Weights of a small self-supervised image encoder: soap at rate 0.0012.
Rows from block 9 of a small self-supervised image encoder, named by matrix and row number. Rows with one number belong to one channel. Each number is 500 + 40 x the weight over its row's rms, rounded and kept within 0 to 999. All counts start at 0. Numbers have three digits each.
After each channel's rows are labels from the 100 images, of 14976, where the channel reaches its highest value: "top examples" is what is common among them. Only what is clearly more common there than usual is listed. The data: rendered solids tumbling over patterned floors. In brackets: how many of the 100, against the usual share in percent.
# convs0: first 3x3 conv (model.blocks.9.convs.0.weight, 112x112x3x3, each kernel summed), inputs 56-111
# convs1: second 3x3 conv (model.blocks.9.convs.1.weight, 112x112x3x3, transposed, each kernel summed), outputs 56-111

convs0.3:522558507517470604554426515536562433516501506514523502512450494466547486481445516482455561511510491472494479409474536487460506445532447581460494475584474498488571511522
convs1.3:481462463501528383511565401485510538580531485577541481473489466471551574589541514539588470526495515504515482424530503496509525491521507455530488447485497474496443465456
top examples: sphere (26 vs 9.7); its colour: black (26 vs 8.8)

convs0.92:581486470477545598558497580528499472514481484495447558520538520537570527472453484498507498487518436477507467493448459569514455466454485496551460567501485514571576479475
convs1.92:458482460452420426397478481446541509580505471562519484448518499436530508528509470487454516472461568530483551434500475427492525580530497529499486484443532497554504487514
top examples: light from behind the scene (81 vs 24.9)

convs0.99:426491456461473563555478475494494536511461424464560462561553481561524494504475465558438498503484501543530527436458550591582496446515481493560485468519478477528461484529
convs1.99:525553536548487570457439464460481480507552523550491506551433539462392475463560503553426495487520515464508452534531499454456527503489509457543481479473549531504520544523
top examples: light from behind the scene (51 vs 24.9)

convs0.25:512553437523577554595502513414468485528511438487537519502492457492518497472499494514463531460519469487474454494489534483531473456499494528468495520487486527521534460488
convs1.25:556548533487460464521467458526543496491504548500463521498480561458489580455447513549492511496531514554563508440512512501487509560442432459559538432499480514518559501558
top examples: count: four (59 vs 23.2); light from behind the scene (53 vs 24.9)

convs0.84:520507488487547491534434542529506434520507477560531510500482494477410538508427584557533484489536472485526467576498479535565479494538510508537480584504474482613460492507
convs1.84:529533444455459554626541448402465511513556509486531524506513482543574482476483504503500589499511502496504515548477569471469446486559438514558475485513458478494486476428
top examples: count: four (50 vs 23.2); black object (45 vs 19.3); spring (25 vs 9.5)

convs0.51:562506453448407522546459411540477488577515452565516518500482526466521523466415514529474505585527525537457431494489493483386480543500500450491475461449446487480557432504
convs1.51:487566533525511485501435475500549452505460555466464491451522534520437501525546480562480567472484436445553399488499530531455438513576497509457484558491499479521474482440
top examples: black object (49 vs 19.3); its colour: black (33 vs 8.8)

convs0.45:526535493511397465575507453497512408558561412491516496531523462458489516506484459552506512503494445458555498438505471518483501486482530537476475535543489515455548468526
convs1.45:506467515530597437604532472581533450516469532484535498493524506476507516476497525498486548497551552495464507472501479506463506525505554476524493505477473492455525491577
top examples: count: four (54 vs 23.2); white object (47 vs 19.2); its colour: white (28 vs 8.8)

convs0.96:452559442503467444499512567545497394522505469500510516443493490476484506467523510441486525489458513513409501526434517556447481557525490499442528446456454512414478534468
convs1.96:418451500558538446521584471484552498533567548500540490467528500490531483434493476532517514473558605436411493479514499451493462519444533480502512436460432532497459531520
top examples: count: three (52 vs 25.4)

convs0.82:429565582488519440528510528509482494511463545506498546501441493501506531512492428486482478510466474441468459478448533518432525526472582538502531576530545513470507472481
convs1.82:493542528490473471404538442527461542559447475531506450429500499541471511533514475499558466489494535497529540495470474563426537529550529531560454501462468483471524497512
top examples: black object (53 vs 19.3); its colour: black (27 vs 8.8)

convs0.32:413445494516476469384574484511507474475492511484531532526433524486497489505468480440534486483443468566492466470533589560431454506473494483459481552516417472478494527492
convs1.32:576509491510577548438441531520514534544482504525402507529418470441468545526549507425513434458506511516497520575508500484570467462514530579538526531524520550538546548503
top examples: count: four (52 vs 23.2)

convs0.94:531521461517503437479472512455508481494462470538508537493472477573537430513479462478440546527475514490538475581451540483546465495549527513541508538483425505456521468515
convs1.94:497473543447524520546578520554506566510518540410480503540541548444508479463487528563460437403525518441478528482506496477409469517493512556470521527468500524551525555502
top examples: count: four (56 vs 23.2)

convs0.4:469548522494513484487459412517539560458489609533537504453490517562540475485541516471533444511503514466443548511519528486530544461518469524496478471486521472557480459439
convs1.4:495444472423429507483510532494486466505517434483483474522497527460491445503457522508475512441465522452462543518505581547458491451429518499438504520506529472476409530524
top examples: white object (54 vs 19.2); its colour: white (35 vs 8.8); dodecahedron (27 vs 9.4)

convs0.106:481476505467447507469557463457535502546484430467431546484534474601538496557482517458482482481449461474507456510546517551429398461501446515545497483438518515493576385491
convs1.106:493495525469481532547532461529478487519497530531574437515518530463476498527449526543445502495493554514520423557430483487528547560558555488494538568505522441484460493450
top examples: white object (50 vs 19.2); its colour: white (29 vs 8.8)

convs0.80:470551549525555527554505503503480513455481405484480423577502517545574473507468460588497530506498446542506487459472534491526508521453435501493538495531547549584531522537
convs1.80:630531450502497526441528512504464444559499542474490522494552520518502511537500530556493494488551509500539443499596519377480550558527509538622441540576499480500498505482
top examples: torus (29 vs 9.9)

convs0.87:480496512490476476499438526420509455501446420541498483489549477501517497481521562494414494533408498513518451457468457520536422495523429535578494553486511537534447547475
convs1.87:430526451538454492501536503540531532635512531538486476568449529557535462475414473487592520471466447557558509542528510486425571510442461503462456505568498478465463422475
top examples: black object (45 vs 19.3)

convs0.105:495522510514519439513591551496486502491423508470589537481532424573499459475528497515446437482520417487529474495442549530511517486460528567480456497514462566489456586530
convs1.105:485497535521420454580500417448466491488515569573461494546490485463494545500511454544528499543495496481454468540485509507501572487515481482533545431530615502507605435549
top examples: white object (50 vs 19.2); its colour: white (31 vs 8.8)

convs0.21:544461490499516491498525511529434482499449538458524560410557498523428504463440470537491461432413494491544478446610485457553498454513512574533501500571528474548471501452
convs1.21:405509474545452513493541470521542476539569463496527503512538524474541422578537502457577512466516535513408521548385517483477582493458552445423463504491518504463476537535
top examples: white object (46 vs 19.2); dodecahedron (26 vs 9.4)

convs0.30:548473405530493467439473446497448523487497461417481420540518577473450461536534533487548482530479477460555510428461513536496443516449425432509481472487479587543472509492
convs1.30:447504490525547446440446493451474487478446455489493545501487522445446463539492515481500518484444507497473484468393513445510549564491558504482618442429518480402539518514
top examples: count: four (51 vs 23.2)

convs0.36:520517482483518484497483523458520429554559496542519490501492409510444508551580456513478492483496479606529461463518468550452470508537475491556510463447511539497499428479
convs1.36:491498470495501583509518485528516434417506455475470460551477527476465486541441487462462492479525515467480562532486496524524510476487468447525526463488481492512512458433
top examples: light from behind the scene (51 vs 24.9); count: four (47 vs 23.2); black object (42 vs 19.3)

convs0.79:556511517474479528533554570455454547506507540601561532548543470471530502498511546529529511435549493471570516578526516506557547506496475487580483520486507460509541552537
convs1.79:508461406537519575493571471499610463498538467505454481445490489487504523455518513407534457528482532528464485465454443483494516473527447482503475545561460500537458528468
top examples: light from behind the scene (68 vs 24.9)

convs0.78:539482438571556597515536408537460488411539442582445490482475489557529453531476437447509544468476498495560478466455544496457526506503522495483470498546501442565473505486
convs1.78:492533561432496509491518497499459549540535522468472508474552468512546611543544530549498454549503525506532511512498523544574483470454541522531500501553408485492475464497
top examples: its colour: black (29 vs 8.8)

convs0.101:490493544431567499582482451494495466454471476513481496496480448532496519488512571516587478470489477457474454552488537388536563504493447555500480476484513550497549492504
convs1.101:568535438487469496454488460518576485467438572429519510504525528498558484508508508430466475457543522523554513496480467421486479493472527473533505487495447520518462449534
top examples: count: four (56 vs 23.2)

convs0.77:425467499438536467467530457458496524478518481534542507476499476541509569488453432536525494556437473467562482513499565457478499476495488463497450614524498433499458559510
convs1.77:497527460554534516485511552574461538537488437484499547511560495457510471535520553501467464473483470555555477490485516592486576551450505518501475434487518490465548483491
top examples: white object (46 vs 19.2)

convs0.39:536504495522498595570548449419516620476525496501491533481524487497550579559500530500527475512496480507518502502551421467479481487502547505587514508510542541541506502498
convs1.39:479500561449548504504476503520532500522470504547552484512492471531554471464562553525469498456513486429536548464541549528560494468530481496458498517546536439519487533414
top examples: light from behind the scene (68 vs 24.9)

convs0.7:507491491415560557499582468475528492460446544559469470529487515505555467434547503446467509497440490513460470463395472522480432506483465521485534525462503459492569467493
convs1.7:543534505571521540546540506561497545463474502494457523501448541490532570441495573422442516480459526537510494499498464469463542548487505532533547463560481482499448503530
top examples: black object (41 vs 19.3)

convs0.110:523539525577492510551500488474578534556529465592503552464459480482456482521466451559483493545487495482522478469428422549563446513428452500551469505512530476497490474449
convs1.110:553471548509453554463559526476402491531496483397482467528501551501437511572521534568469566507528537520550510488530568486542489489510551529487427512508603505548460474546
top examples: black object (69 vs 19.3); its colour: black (46 vs 8.8)

convs0.52:470489481549525485525537489518518437512495414511503524509540493536550482442508487578412489497545470509522467522509486469455495490481508510535487499543502558484409554490
convs1.52:498468446544466474534458508504508500421489550475466465548538502523447532552449515535502464464525573462562505488553495477417503485463451537485517540558450482540491477511
top examples: white object (56 vs 19.2); its colour: white (29 vs 8.8)

convs0.58:576544458530495571558526507459519571485587489548532455470538499456477579473532524550456515453532481497524528503552501484494537460483430543547565459527529520498542483559
convs1.58:508486557463471392449514525453522490486460500429535538557503575509554465468429523487490454505485506518449519482536462529563425473448484424487486489557488535556493536443
top examples: sphere (25 vs 9.7)

convs0.16:572476492484497538532465509454548560491514458528436490483473563462504470534575597499512481449561511544482464518573478461486530534495499554630562485513517485498437482505
convs1.16:522501521466524506510504539524541426557419436550561500499500474496541524447543526468491514455427492563584510474453462475476510517455527547452487509453567482507466493508
top examples: black object (51 vs 19.3); its colour: black (26 vs 8.8)

convs0.33:526569512501523462501484507466494470503403516503514472498510481514475524464510498503521516433495460467548448551433575576435543535556526514454533530568559493506527420510
convs1.33:594483491441449434523500463460517526573426460556515502460525503550501532476480434488491525518489437549474475576511502494395489499443511513569461487483495461586463490495
top examples: white object (57 vs 19.2); its colour: white (30 vs 8.8)

convs0.17:477427540480465429506512485507527541526451583460448433479466483577517513464480559463546467501469473476492471550440507478513499525470457552496582536550476540551527572531
convs1.17:556474391542483525495477560447453485534550484513476576537501559428498474546490438523540476464508440547507547526528522501485547535556557496502496521573472480489493406513
top examples: count: four (48 vs 23.2); white object (46 vs 19.2); pink object (40 vs 18.8)

convs0.1:530558508475432474463514486561538529467449567529562518511497511550490507457467484556600449517450436530520490480396531405516577500486403487418490526517492541461481482509
convs1.1:521506491526545503466460444506517470500382442506494477549525546479431473447552512498491478522505470419504533528492519491499420470425506485517483496477559491511558496460
top examples: light from the left (52 vs 24.9); cube frame (25 vs 9.8)

convs0.85:530497487517455536495523591526505472476451586407476510440497536459547437572450464526473502503589559478536519444524489557463555470509476490496494569489536437586503512516
convs1.85:500479593479465449501556541508514504519567468506579502503483512530476508478529467588547447519512473485485526504473523457547463527457510505521505444465553466568471512580
top examples: white object (41 vs 19.2)

convs0.8:508553502514525412450511505577445521506443461435517548513428469482582488459478428513542525574462521502474475486538423525494454507451471486504442466444491547512473560516
convs1.8:514494463463483542503423492467519437444464435540509462572534504517541505513538498435451549501456493506457473526454509516454411512509562490492551532526470463430589478522
top examples: black object (46 vs 19.3); its colour: black (25 vs 8.8)

convs0.59:497556580497538431569592531508563483506417595462556469496475473485541525567540558494491503467543511483479479542513535503508469415450397500545553558571465532485505468523
convs1.59:566467507620512518517532498461489514542558473543398496476442500466456512432520525558497457510506462498465515418450534459510517558420512498407497487479500496493496512476
top examples: count: four (56 vs 23.2); checkered object (35 vs 16.2)

convs0.89:583524471551465472550467447483439548522469542503406475539463540505483561507444464539544473457499458444505502550463510542457447548459446500579450494506457543524527470537
convs1.89:460498408564568425491511568504527496447551481549552443603526446437445488505473502490420502499508513523500494410523527481519473474509587561489536491505562533453509521466
top examples: white object (39 vs 19.2)

convs0.10:468463489550444428472447545559452565490494482498474555543501512571466492457566479446446422511503555501519525527458555555479455492494446501555489475425518503474517477570
convs1.10:511483530535587576495462551500499531438567580593489512556485498419508566485559574508495493477548497502557467518544467500551502433429557470490541497529503494493485553520
top examples: count: four (52 vs 23.2); white object (51 vs 19.2); its colour: white (27 vs 8.8)

convs0.44:505464527534464525398515485499521502493444491448524562486489562478468452588460481525541531504430492465552533503500498522464553481462378489535530435545494492484511523414
convs1.44:472509483489484533491451532444504542486501484541545515474452515430489463524502512525517531548455537476555455472556415474521520572523472461475496492551481419489457500541
top examples: black object (53 vs 19.3); its colour: black (34 vs 8.8)

convs0.22:577531482474462480538552553507523440550488480560518540503492470516489497482457542503460558528531496460474499478412442440459554531517483469532484564488474482497532489496
convs1.22:463501499459568505639542516440458542459564470445489490491521557505487433478502504557504438443498453430528488541517553455518471373489536539494426461536480598449527488509
top examples: count: four (56 vs 23.2); white object (44 vs 19.2)

convs0.70:380555556500561490508575553517446501497524572500524522496480471550515485499554511568541470546555470543404537539512487477511447451520520489467478551520492469521524490503
convs1.70:531476490461459476530466476458402465482525512515556473513511525517472410526513531483453439570527467568514452483532532559466535574448564532553474512481463471480586554531
top examples: white object (54 vs 19.2); its colour: white (35 vs 8.8)

convs0.2:542481528481572566544538566494473524534509427601462518435501552460449504502570571483518432485558476497496486547518511453587517516430504521620480484553544509504501497490
convs1.2:560514477550505549446546461506407488454505518472517515546474518495441464508491465513494523522470479530522531477457423544477541434449520575437490514396488510499494581519
top examples: light from behind the scene (67 vs 24.9)